Weights of a small image denoising model.
Model: 11.9M parameters, 48-pixel images, norm batchnorm, activation silu, widths [96, 96, 192, 384].
Training: soap at rate 0.001, 9800 steps, batches of 256.
Data: trained on dead-leaves pictures: piles of overlapping shapes, 36250 training examples, 69.2 epochs.
Rows from block 7 of a small image denoising model, named by matrix and row number. Rows with one number belong to one channel. Each number is 50 + 12 x the weight over its row's rms, rounded and kept within 0 to 99. All counts start at 0. After the name is the row's rms in percent of the matrix's.
After each channel's rows are labels from the 100 images, of 14848, where the channel reaches its highest value: "top examples" is what is common among them. Only what is clearly more common there than usual is listed. The data: dead-leaves pictures: piles of overlapping shapes.
# convs0: first 3x3 conv (model.mid.1.convs.0.weight, 384x384x3x3, each kernel summed), inputs 288-383
# convs1: second 3x3 conv (model.mid.1.convs.1.weight, 384x384x3x3, transposed, each kernel summed), outputs 288-383

convs0.119 098:40 56 53 52 33 45 56 55 63 69 69 59 45 43 64 60 48 48 44 46 52 55 46 58 65 62 65 58 51 67 65 45 59 64 60 63 60 41 53 62 67 58 49 58 68 44 70 59 53 46 56 50 56 75 47 60 59 55 59 77 54 59 40 47 60 46 45 55 67 55 47 60 58 57 33 46 36 68 58 55 48 61 48 50 61 70 47 75 47 58 54 31 49 47 69 60
convs1.119 076:26 41 90 63 64 47 26 58 45 40 45 50 56 51 26 54 47 76 51 48 52 50 39 65 31 58 45 32 32 53 45 48 57 39 45 51 58 66 44 60 52 36 55 63 49 45 38 55 54 46 27 52 43 60 54 33 47 66 40 45 50 36 52 44 45 35 49 64 44 73 48 34 39 49 41 39 63 54 40 44 55 45 50 51 48 42 39 43 33 45 35 57 65 36 79 38
top examples: pastel

convs0.163 121:62 40 54 40 46 56 58 55 59 39 58 48 45 47 66 63 53 37 62 60 23 33 65 60 62 54 70 39 47 40 56 49 69 58 48 51 54 45 60 39 44 47 48 68 44 51 74 47 35 59 23 59 55 45 63 40 59 50 50 66 50 69 43 53 39 38 62 47 50 52 48 66 73 53 48 70 62 42 41 50 71 34 45 47 56 60 68 50 30 56 60 37 58 48 52 37
convs1.163 146:39 24 46 45 32 34 36 51 52 41 34 60 31 44 35 49 64 66 53 55 53 54 54 46 33 53 45 46 49 37 58 48 56 38 42 55 48 43 58 56 35 42 55 47 80 69 52 78 44 60 43 52 35 47 41 62 49 59 44 33 52 62 59 44 50 43 58 55 41 52 47 75 42 48 56 53 49 69 50 42 64 43 41 38 57 46 42 32 55 32 44 78 68 52 62 48
top examples: vivid

convs0.58 121:60 51 45 69 56 50 48 41 45 40 53 74 52 61 38 43 59 44 31 62 72 47 44 35 47 67 49 54 39 45 38 72 39 45 50 63 55 59 65 57 43 29 54 49 49 32 30 60 43 44 58 50 61 47 54 44 34 41 49 29 68 27 35 48 39 58 49 51 37 54 50 49 40 52 54 36 38 59 60 49 43 77 77 41 59 43 56 54 79 59 59 28 47 49 90 46
convs1.58 116:61 37 69 46 38 43 52 49 51 48 58 50 78 56 54 55 52 80 57 38 63 35 38 69 40 34 62 61 58 69 37 52 50 74 55 46 71 54 48 37 53 54 68 68 20 46 53 50 60 46 35 31 63 60 57 26 60 68 78 73 41 33 51 42 45 58 49 57 52 54 66 62 69 47 51 55 49 48 43 59 44 52 29 64 25 53 65 61 33 67 47 33 46 59 38 58
top examples: pastel

convs0.118 096:64 46 49 56 68 37 68 53 49 55 57 46 68 58 32 31 56 43 41 34 66 69 59 43 46 55 32 46 31 26 39 42 34 28 30 47 58 64 43 48 47 46 48 55 42 32 30 45 66 45 58 50 48 33 44 49 53 53 53 61 44 33 44 48 41 47 62 58 15 51 39 22 43 37 49 47 45 50 66 43 50 60 69 36 56 45 52 43 62 65 45 64 39 57 53 64
convs1.118 106:61 57 60 41 35 47 55 55 36 58 76 51 55 47 73 53 50 57 64 48 59 30 43 70 46 48 56 55 69 65 39 59 39 71 42 71 60 57 61 44 48 35 62 51 56 70 58 62 60 55 48 46 62 64 51 36 51 49 63 57 34 34 47 44 71 68 54 57 46 16 61 73 72 47 50 48 51 53 68 62 43 58 47 67 29 50 59 62 35 69 61 46 63 46 43 55
top examples: vivid

convs0.314 096:50 48 48 43 55 40 56 46 77 55 59 48 42 52 65 56 57 48 53 44 38 59 83 51 60 59 64 55 53 46 70 49 58 60 63 60 44 27 45 42 55 40 40 57 41 59 40 49 40 42 42 47 52 56 60 51 66 67 45 59 54 63 57 45 41 47 41 49 72 77 87 58 44 82 47 50 64 55 31 34 47 41 45 69 52 66 56 60 54 41 59 81 67 70 44 45
convs1.314 091:05 46 77 48 38 56 30 63 41 41 47 51 39 46 44 43 44 72 47 58 54 42 55 76 51 59 49 29 20 52 41 36 47 29 41 46 50 56 50 72 46 36 53 64 51 53 56 54 48 44 29 59 31 46 36 42 25 46 69 55 29 51 48 61 52 51 25 48 58 33 51 27 39 41 48 39 60 59 34 24 62 53 50 51 53 55 35 51 42 30 39 53 51 32 68 19
top examples: pastel

convs0.263 140:48 66 42 59 55 82 53 57 37 71 49 59 58 65 44 62 52 41 36 45 62 23 44 45 37 53 52 48 60 44 56 55 40 57 48 50 49 47 67 46 92 55 56 30 52 42 37 64 55 54 64 43 39 60 61 62 61 57 61 40 57 58 54 51 57 57 63 22 51 57 49 47 42 38 46 45 45 51 67 38 34 63 64 55 58 58 40 61 65 50 60 70 16 53 48 58
convs1.263 085:48 50 48 54 37 49 43 61 53 42 29 69 48 49 36 43 58 43 48 39 37 59 37 49 37 59 37 60 37 38 37 65 28 37 14 51 41 53 40 68 49 40 48 54 57 20 29 65 64 21 41 79 31 58 39 44 52 65 36 31 51 45 47 42 58 51 47 64 41 46 37 38 40 35 39 43 50 63 38 34 71 44 45 63 44 56 46 51 69 56 47 55 66 57 44 32
top examples: vivid

convs0.340 084:58 45 52 72 79 67 73 46 62 40 47 69 63 38 48 36 67 47 52 52 58 48 45 50 50 59 58 46 55 51 38 39 40 60 52 49 69 61 44 57 58 54 42 56 36 37 50 65 65 36 61 61 51 42 31 44 51 41 44 35 64 31 51 60 51 83 55 58 49 52 51 47 40 51 68 43 43 60 62 55 46 66 70 42 70 66 52 60 91 65 59 71 49 72 52 59
convs1.340 087:63 32 74 51 76 41 44 45 36 39 67 46 63 44 49 49 67 70 57 28 55 50 52 60 40 56 50 45 57 71 38 63 38 72 56 55 69 59 57 40 47 52 59 54 54 57 48 37 63 46 42 50 50 67 55 32 52 72 38 63 53 50 38 48 66 54 64 65 56 42 54 55 72 62 30 45 83 48 37 61 50 40 26 81 39 41 50 58 15 65 42 55 54 63 51 49
top examples: pastel; vivid

convs0.41 158:58 44 62 41 53 52 55 56 54 47 57 52 36 44 80 59 59 49 60 63 31 57 67 53 76 48 65 48 52 56 64 40 66 60 47 59 66 45 65 46 50 48 53 64 62 60 75 50 39 75 25 52 57 66 64 41 53 48 41 70 60 63 46 53 51 47 55 52 55 59 54 77 79 68 41 71 66 57 38 63 76 38 48 54 60 60 52 55 39 56 47 41 65 58 47 51
convs1.41 160:43 13 44 49 36 40 48 55 60 33 45 67 30 48 36 53 59 59 47 51 43 57 59 51 37 56 53 52 41 43 52 45 51 41 30 58 46 40 51 60 37 46 42 56 80 63 52 69 45 57 39 60 56 62 45 60 49 64 27 36 46 43 49 50 57 44 57 49 42 59 40 69 48 56 48 60 56 62 42 57 57 31 52 39 55 41 42 32 52 47 39 82 61 55 48 47
top examples: pastel

convs0.349 101:43 52 62 29 48 65 64 45 49 50 54 35 46 42 73 71 35 60 42 45 36 50 69 44 61 42 60 58 58 42 61 32 48 51 59 41 39 38 52 31 53 57 66 72 48 43 67 60 43 50 48 32 48 62 68 50 52 56 50 64 38 73 46 40 59 35 48 32 79 40 35 59 51 65 59 67 48 42 49 48 53 34 50 58 48 53 31 59 34 45 47 48 64 36 42 45
convs1.349 112:34 31 67 31 41 37 54 71 48 36 40 49 46 42 38 34 62 70 39 50 35 61 52 54 26 58 36 47 46 48 56 56 41 29 24 41 56 39 56 53 47 39 51 48 73 52 45 65 36 48 28 57 36 41 46 49 36 57 51 27 58 59 61 58 42 43 43 59 28 49 41 65 40 40 46 44 57 65 30 44 65 63 61 46 52 34 30 50 59 42 50 52 44 45 70 32
top examples: vivid

convs0.69 184:45 48 53 38 67 39 37 41 75 46 53 44 41 47 70 52 44 64 52 78 36 58 58 60 62 54 51 57 47 50 55 46 63 47 41 53 46 38 48 52 47 46 59 74 53 73 69 51 45 73 29 58 45 55 61 30 46 56 32 90 52 80 29 48 43 33 45 57 59 44 59 65 81 49 67 90 62 48 40 58 74 42 46 57 57 55 42 51 32 47 31 23 54 42 50 41
convs1.69 203:58 40 36 40 19 27 62 47 69 31 38 48 26 49 22 51 54 56 50 53 35 62 52 40 29 48 43 51 58 49 57 58 43 24 29 60 46 44 45 47 34 42 49 35 96 58 50 75 43 57 43 55 46 43 37 54 55 48 27 28 50 54 56 48 51 46 59 47 43 58 40 77 41 51 51 48 56 59 31 58 61 40 51 40 46 35 43 31 54 43 39 60 50 48 55 54
top examples: warm

convs0.143 170:58 40 53 44 50 42 43 42 62 41 50 48 35 50 67 47 54 54 53 72 29 82 41 55 72 63 48 50 43 60 52 68 70 46 44 48 48 43 50 51 47 38 64 62 62 67 59 43 42 58 29 53 52 61 64 28 48 55 33 73 56 64 37 54 53 37 50 73 54 54 56 68 74 50 62 73 61 52 37 72 63 37 50 52 47 43 51 35 34 53 47 36 60 47 40 44
convs1.143 192:52 43 40 54 30 39 56 58 66 33 53 47 38 49 21 55 55 60 45 53 37 69 49 41 26 51 46 53 58 45 53 57 64 45 30 51 47 44 55 56 47 33 57 32 83 62 49 69 53 57 56 60 58 47 35 56 54 54 33 32 47 50 44 62 60 39 67 47 44 59 42 82 43 51 48 47 56 54 38 54 68 35 46 38 49 26 37 33 49 56 47 61 72 51 55 51
top examples: warm; pastel

convs0.281 093:36 51 34 48 47 46 31 25 66 41 36 50 29 49 61 39 36 70 48 60 45 61 58 57 48 46 35 40 32 42 31 47 56 26 49 39 39 35 35 58 40 31 53 78 51 56 52 45 36 63 40 42 38 54 55 53 25 49 38 76 38 61 45 34 45 36 33 54 38 38 42 36 59 34 52 71 67 49 37 57 61 37 39 41 40 51 44 37 42 19 34 45 52 49 58 47
convs1.281 107:55 54 46 67 68 48 62 61 58 27 62 52 48 56 30 48 51 78 60 53 39 74 46 54 21 58 42 30 51 33 54 79 50 41 40 48 49 58 46 34 45 29 58 34 79 62 55 60 46 63 42 64 51 51 28 57 44 59 39 19 56 48 48 58 57 46 61 60 36 59 49 59 32 55 53 32 52 51 62 50 45 60 55 54 70 35 47 47 43 50 60 49 42 64 66 48
top examples: warm

convs0.356 093:62 42 47 51 43 48 40 46 56 36 72 53 55 40 48 44 51 57 44 59 44 67 55 46 56 46 51 49 47 61 27 66 86 55 35 52 57 38 51 50 43 42 48 55 49 60 65 41 34 61 51 55 63 47 52 40 59 33 39 61 62 53 25 59 48 42 46 60 12 60 51 64 72 44 64 59 58 63 53 63 68 55 58 52 56 24 59 55 43 58 54 37 71 63 70 48
convs1.356 106:44 62 62 41 58 54 29 47 53 40 37 51 50 52 24 57 46 66 51 49 71 57 46 50 34 43 46 21 23 63 51 57 40 51 50 48 42 53 61 52 45 33 58 51 58 64 53 69 55 51 48 40 42 65 45 48 40 61 46 31 53 32 52 53 52 28 50 40 39 50 48 59 57 53 55 73 46 50 34 39 53 49 38 37 55 41 52 30 25 48 35 58 73 58 66 55
top examples: pastel

convs0.198 085:61 44 59 61 60 37 69 57 57 77 67 50 45 52 46 44 50 46 42 34 60 38 59 46 43 47 65 65 52 53 48 58 50 69 44 60 53 64 54 61 79 48 48 56 50 60 33 62 69 35 72 48 50 46 53 68 55 72 53 42 62 46 43 50 64 64 48 49 58 76 65 50 53 60 41 47 56 64 54 43 41 61 56 63 67 61 45 47 64 63 62 60 47 62 33 50
convs1.198 086:28 33 81 42 57 48 37 41 56 50 56 42 73 49 57 51 47 76 50 43 53 41 58 73 44 50 52 39 32 47 39 52 32 34 41 62 61 42 40 60 49 39 55 65 36 39 54 48 45 38 36 47 32 48 43 29 21 39 69 57 33 44 47 34 57 67 34 49 43 40 52 16 49 45 41 56 68 57 32 46 46 70 45 63 33 41 42 61 51 31 42 34 49 36 50 39
top examples: pastel

convs0.322 081:61 64 33 46 46 46 62 58 61 47 51 59 72 63 34 27 57 37 62 53 71 42 64 68 53 48 59 56 45 54 53 67 52 54 45 43 42 78 52 46 64 39 50 54 52 48 64 51 55 45 77 32 49 49 39 62 71 68 42 62 48 54 57 51 43 48 23 54 44 54 55 58 37 71 51 44 48 62 66 43 48 56 53 51 70 60 62 42 57 46 71 43 54 66 50 76
convs1.322 084:24 58 86 44 52 52 37 47 37 52 47 63 72 55 55 58 34 80 68 52 55 38 55 63 48 51 56 31 26 59 30 47 30 46 56 50 49 47 53 56 59 29 66 57 52 43 59 50 64 49 31 45 46 59 44 32 36 62 66 63 24 38 47 41 45 46 47 56 47 41 59 32 54 30 47 53 52 55 33 43 49 56 37 51 45 42 59 47 53 46 46 63 56 30 46 40
top examples: pastel

convs0.268 087:46 50 61 61 53 56 38 55 52 47 49 56 53 58 41 51 69 73 56 62 57 62 42 32 41 45 47 59 70 57 39 74 50 60 51 51 63 53 49 43 47 43 58 35 38 62 42 44 39 51 62 45 58 47 51 54 37 48 40 54 58 42 55 56 58 51 56 55 54 35 88 34 47 44 54 46 38 44 51 47 33 42 46 53 48 42 44 52 47 56 58 68 44 63 71 61
convs1.268 092:32 33 71 50 67 46 58 53 47 24 55 22 74 40 19 41 59 74 39 45 42 67 51 69 18 39 48 26 25 46 43 35 49 51 30 37 60 61 46 59 38 25 51 44 40 38 48 43 38 44 30 57 48 51 38 55 36 54 50 38 46 41 66 78 55 43 50 28 27 61 45 30 50 45 51 37 50 42 35 62 73 45 46 56 53 52 48 41 41 68 54 54 53 55 54 44
top examples: pastel

convs0.187 083:51 44 43 41 65 40 26 26 53 48 47 42 27 37 41 52 61 51 44 75 35 50 35 28 39 45 54 49 54 38 53 51 52 45 38 31 51 41 37 29 41 36 43 43 44 53 59 37 31 46 40 40 32 41 52 38 24 31 46 39 44 51 32 51 72 56 50 54 72 27 46 38 33 51 47 47 42 49 54 57 50 40 39 52 49 48 36 33 55 45 17 30 38 54 33 41
convs1.187 133:27 62 58 36 55 37 30 66 52 38 24 51 58 63 40 52 41 64 44 63 45 60 51 73 37 46 43 39 34 49 46 58 52 41 51 44 41 65 51 46 57 34 56 27 70 51 45 68 50 58 22 67 45 58 34 63 29 45 51 32 45 54 63 66 49 33 55 63 21 32 56 41 46 44 66 42 69 47 34 36 63 56 43 44 59 52 53 35 30 50 37 49 59 45 74 27
top examples: warm

convs0.374 124:28 43 48 49 54 43 19 30 61 46 42 40 28 41 57 42 49 54 48 72 39 64 49 49 59 45 33 31 52 38 58 54 59 38 43 30 40 31 44 41 45 47 48 55 38 56 64 38 24 52 43 44 47 43 51 29 26 35 27 60 48 67 38 35 49 40 42 50 68 29 42 43 59 55 61 55 64 43 36 56 57 32 46 46 38 59 43 37 45 26 27 37 56 38 59 40
convs1.374 145:54 62 52 46 45 33 42 52 56 38 31 55 43 57 29 48 46 67 58 56 48 65 44 67 29 47 42 22 34 45 58 59 50 37 42 54 41 60 44 46 52 32 53 22 83 53 49 63 51 63 29 47 32 36 37 59 44 51 35 19 44 37 63 65 57 41 64 42 34 46 51 35 46 42 63 39 58 59 40 42 58 67 37 45 63 55 44 41 35 39 44 50 53 49 68 35
top examples: warm

convs0.225 146:54 44 59 41 49 53 29 42 58 34 49 51 45 42 61 47 62 62 53 73 31 47 38 53 67 61 68 47 42 50 41 70 62 64 40 45 41 35 61 47 49 44 60 46 52 59 68 37 41 53 30 41 59 65 67 43 45 46 47 63 55 59 32 59 50 35 58 68 47 42 50 57 69 46 58 63 60 46 42 58 59 38 45 52 37 55 67 43 27 56 53 15 73 43 50 45
convs1.225 193:54 48 50 43 26 40 50 56 55 33 40 46 29 62 25 55 47 63 39 45 41 62 42 45 34 45 41 44 57 45 52 64 61 40 33 57 40 50 53 51 47 30 50 39 76 60 49 70 47 54 56 52 54 49 36 55 37 55 38 33 51 53 53 62 50 50 68 49 39 57 43 73 42 44 49 50 52 55 40 53 68 29 44 33 44 29 38 31 46 62 48 56 73 60 59 47
top examples: warm; pastel

convs0.35 087:53 52 41 56 39 55 59 62 62 48 52 67 59 62 68 38 49 50 64 46 55 48 69 60 62 63 36 57 57 44 53 47 48 21 55 64 52 47 61 37 40 45 79 69 44 39 53 43 50 41 61 47 55 47 46 38 63 48 42 48 62 50 63 61 27 41 59 53 66 63 41 56 48 40 49 58 54 59 49 39 62 47 83 42 56 53 64 46 42 55 48 84 37 42 50 76
convs1.35 083:35 22 87 40 57 54 35 42 39 58 79 45 63 60 38 54 52 76 45 54 47 43 39 48 27 37 34 34 26 57 44 58 42 47 53 52 45 50 55 59 46 26 66 61 55 72 59 51 46 54 37 62 45 47 49 38 40 59 40 36 48 52 58 57 54 40 31 57 32 35 53 66 54 28 54 47 60 51 69 65 52 65 50 39 43 44 44 40 26 35 38 49 60 48 60 41
top examples: pastel

convs0.318 086:33 64 42 31 70 61 40 21 63 42 50 52 48 46 46 62 39 73 46 61 38 32 44 47 47 64 33 37 47 49 49 63 51 45 52 37 47 49 43 45 39 61 55 67 32 57 62 28 40 45 56 53 39 48 54 55 45 39 69 58 50 48 50 31 66 45 49 58 74 26 37 33 36 55 65 63 46 41 50 32 38 41 55 62 42 73 29 40 53 58 45 68 42 47 76 43
convs1.318 127:22 69 78 48 45 42 22 60 41 40 40 56 58 52 35 40 50 89 47 53 50 54 43 68 22 44 49 32 26 52 45 57 47 40 47 54 48 57 52 48 44 26 74 40 57 52 51 69 45 52 17 46 50 47 46 34 42 56 53 37 56 53 68 59 43 35 50 63 30 61 53 32 43 42 72 44 62 56 55 51 56 73 43 53 42 50 43 51 18 41 41 40 50 38 75 32
top examples: warm

convs0.244 072:46 54 48 62 80 59 26 29 61 54 57 49 30 47 31 53 42 55 35 68 36 61 50 36 64 41 43 37 39 41 40 53 55 41 44 31 44 29 47 59 46 62 39 53 32 68 44 45 16 35 32 70 39 53 53 54 26 53 35 71 56 66 55 38 55 33 53 55 45 37 46 58 52 39 60 61 47 52 44 58 44 32 30 42 39 33 63 48 41 50 53 55 65 55 61 38
convs1.244 105:59 40 65 52 50 42 44 50 53 31 45 50 56 65 18 45 33 61 55 52 42 62 31 55 19 52 47 44 68 49 54 64 43 49 38 49 57 64 55 56 42 25 58 39 49 61 58 49 40 49 45 63 42 51 46 52 68 63 38 23 43 29 65 59 44 43 66 57 38 61 61 77 51 38 49 48 61 59 51 50 59 48 44 55 34 36 41 40 31 59 40 59 58 69 58 47
top examples: vivid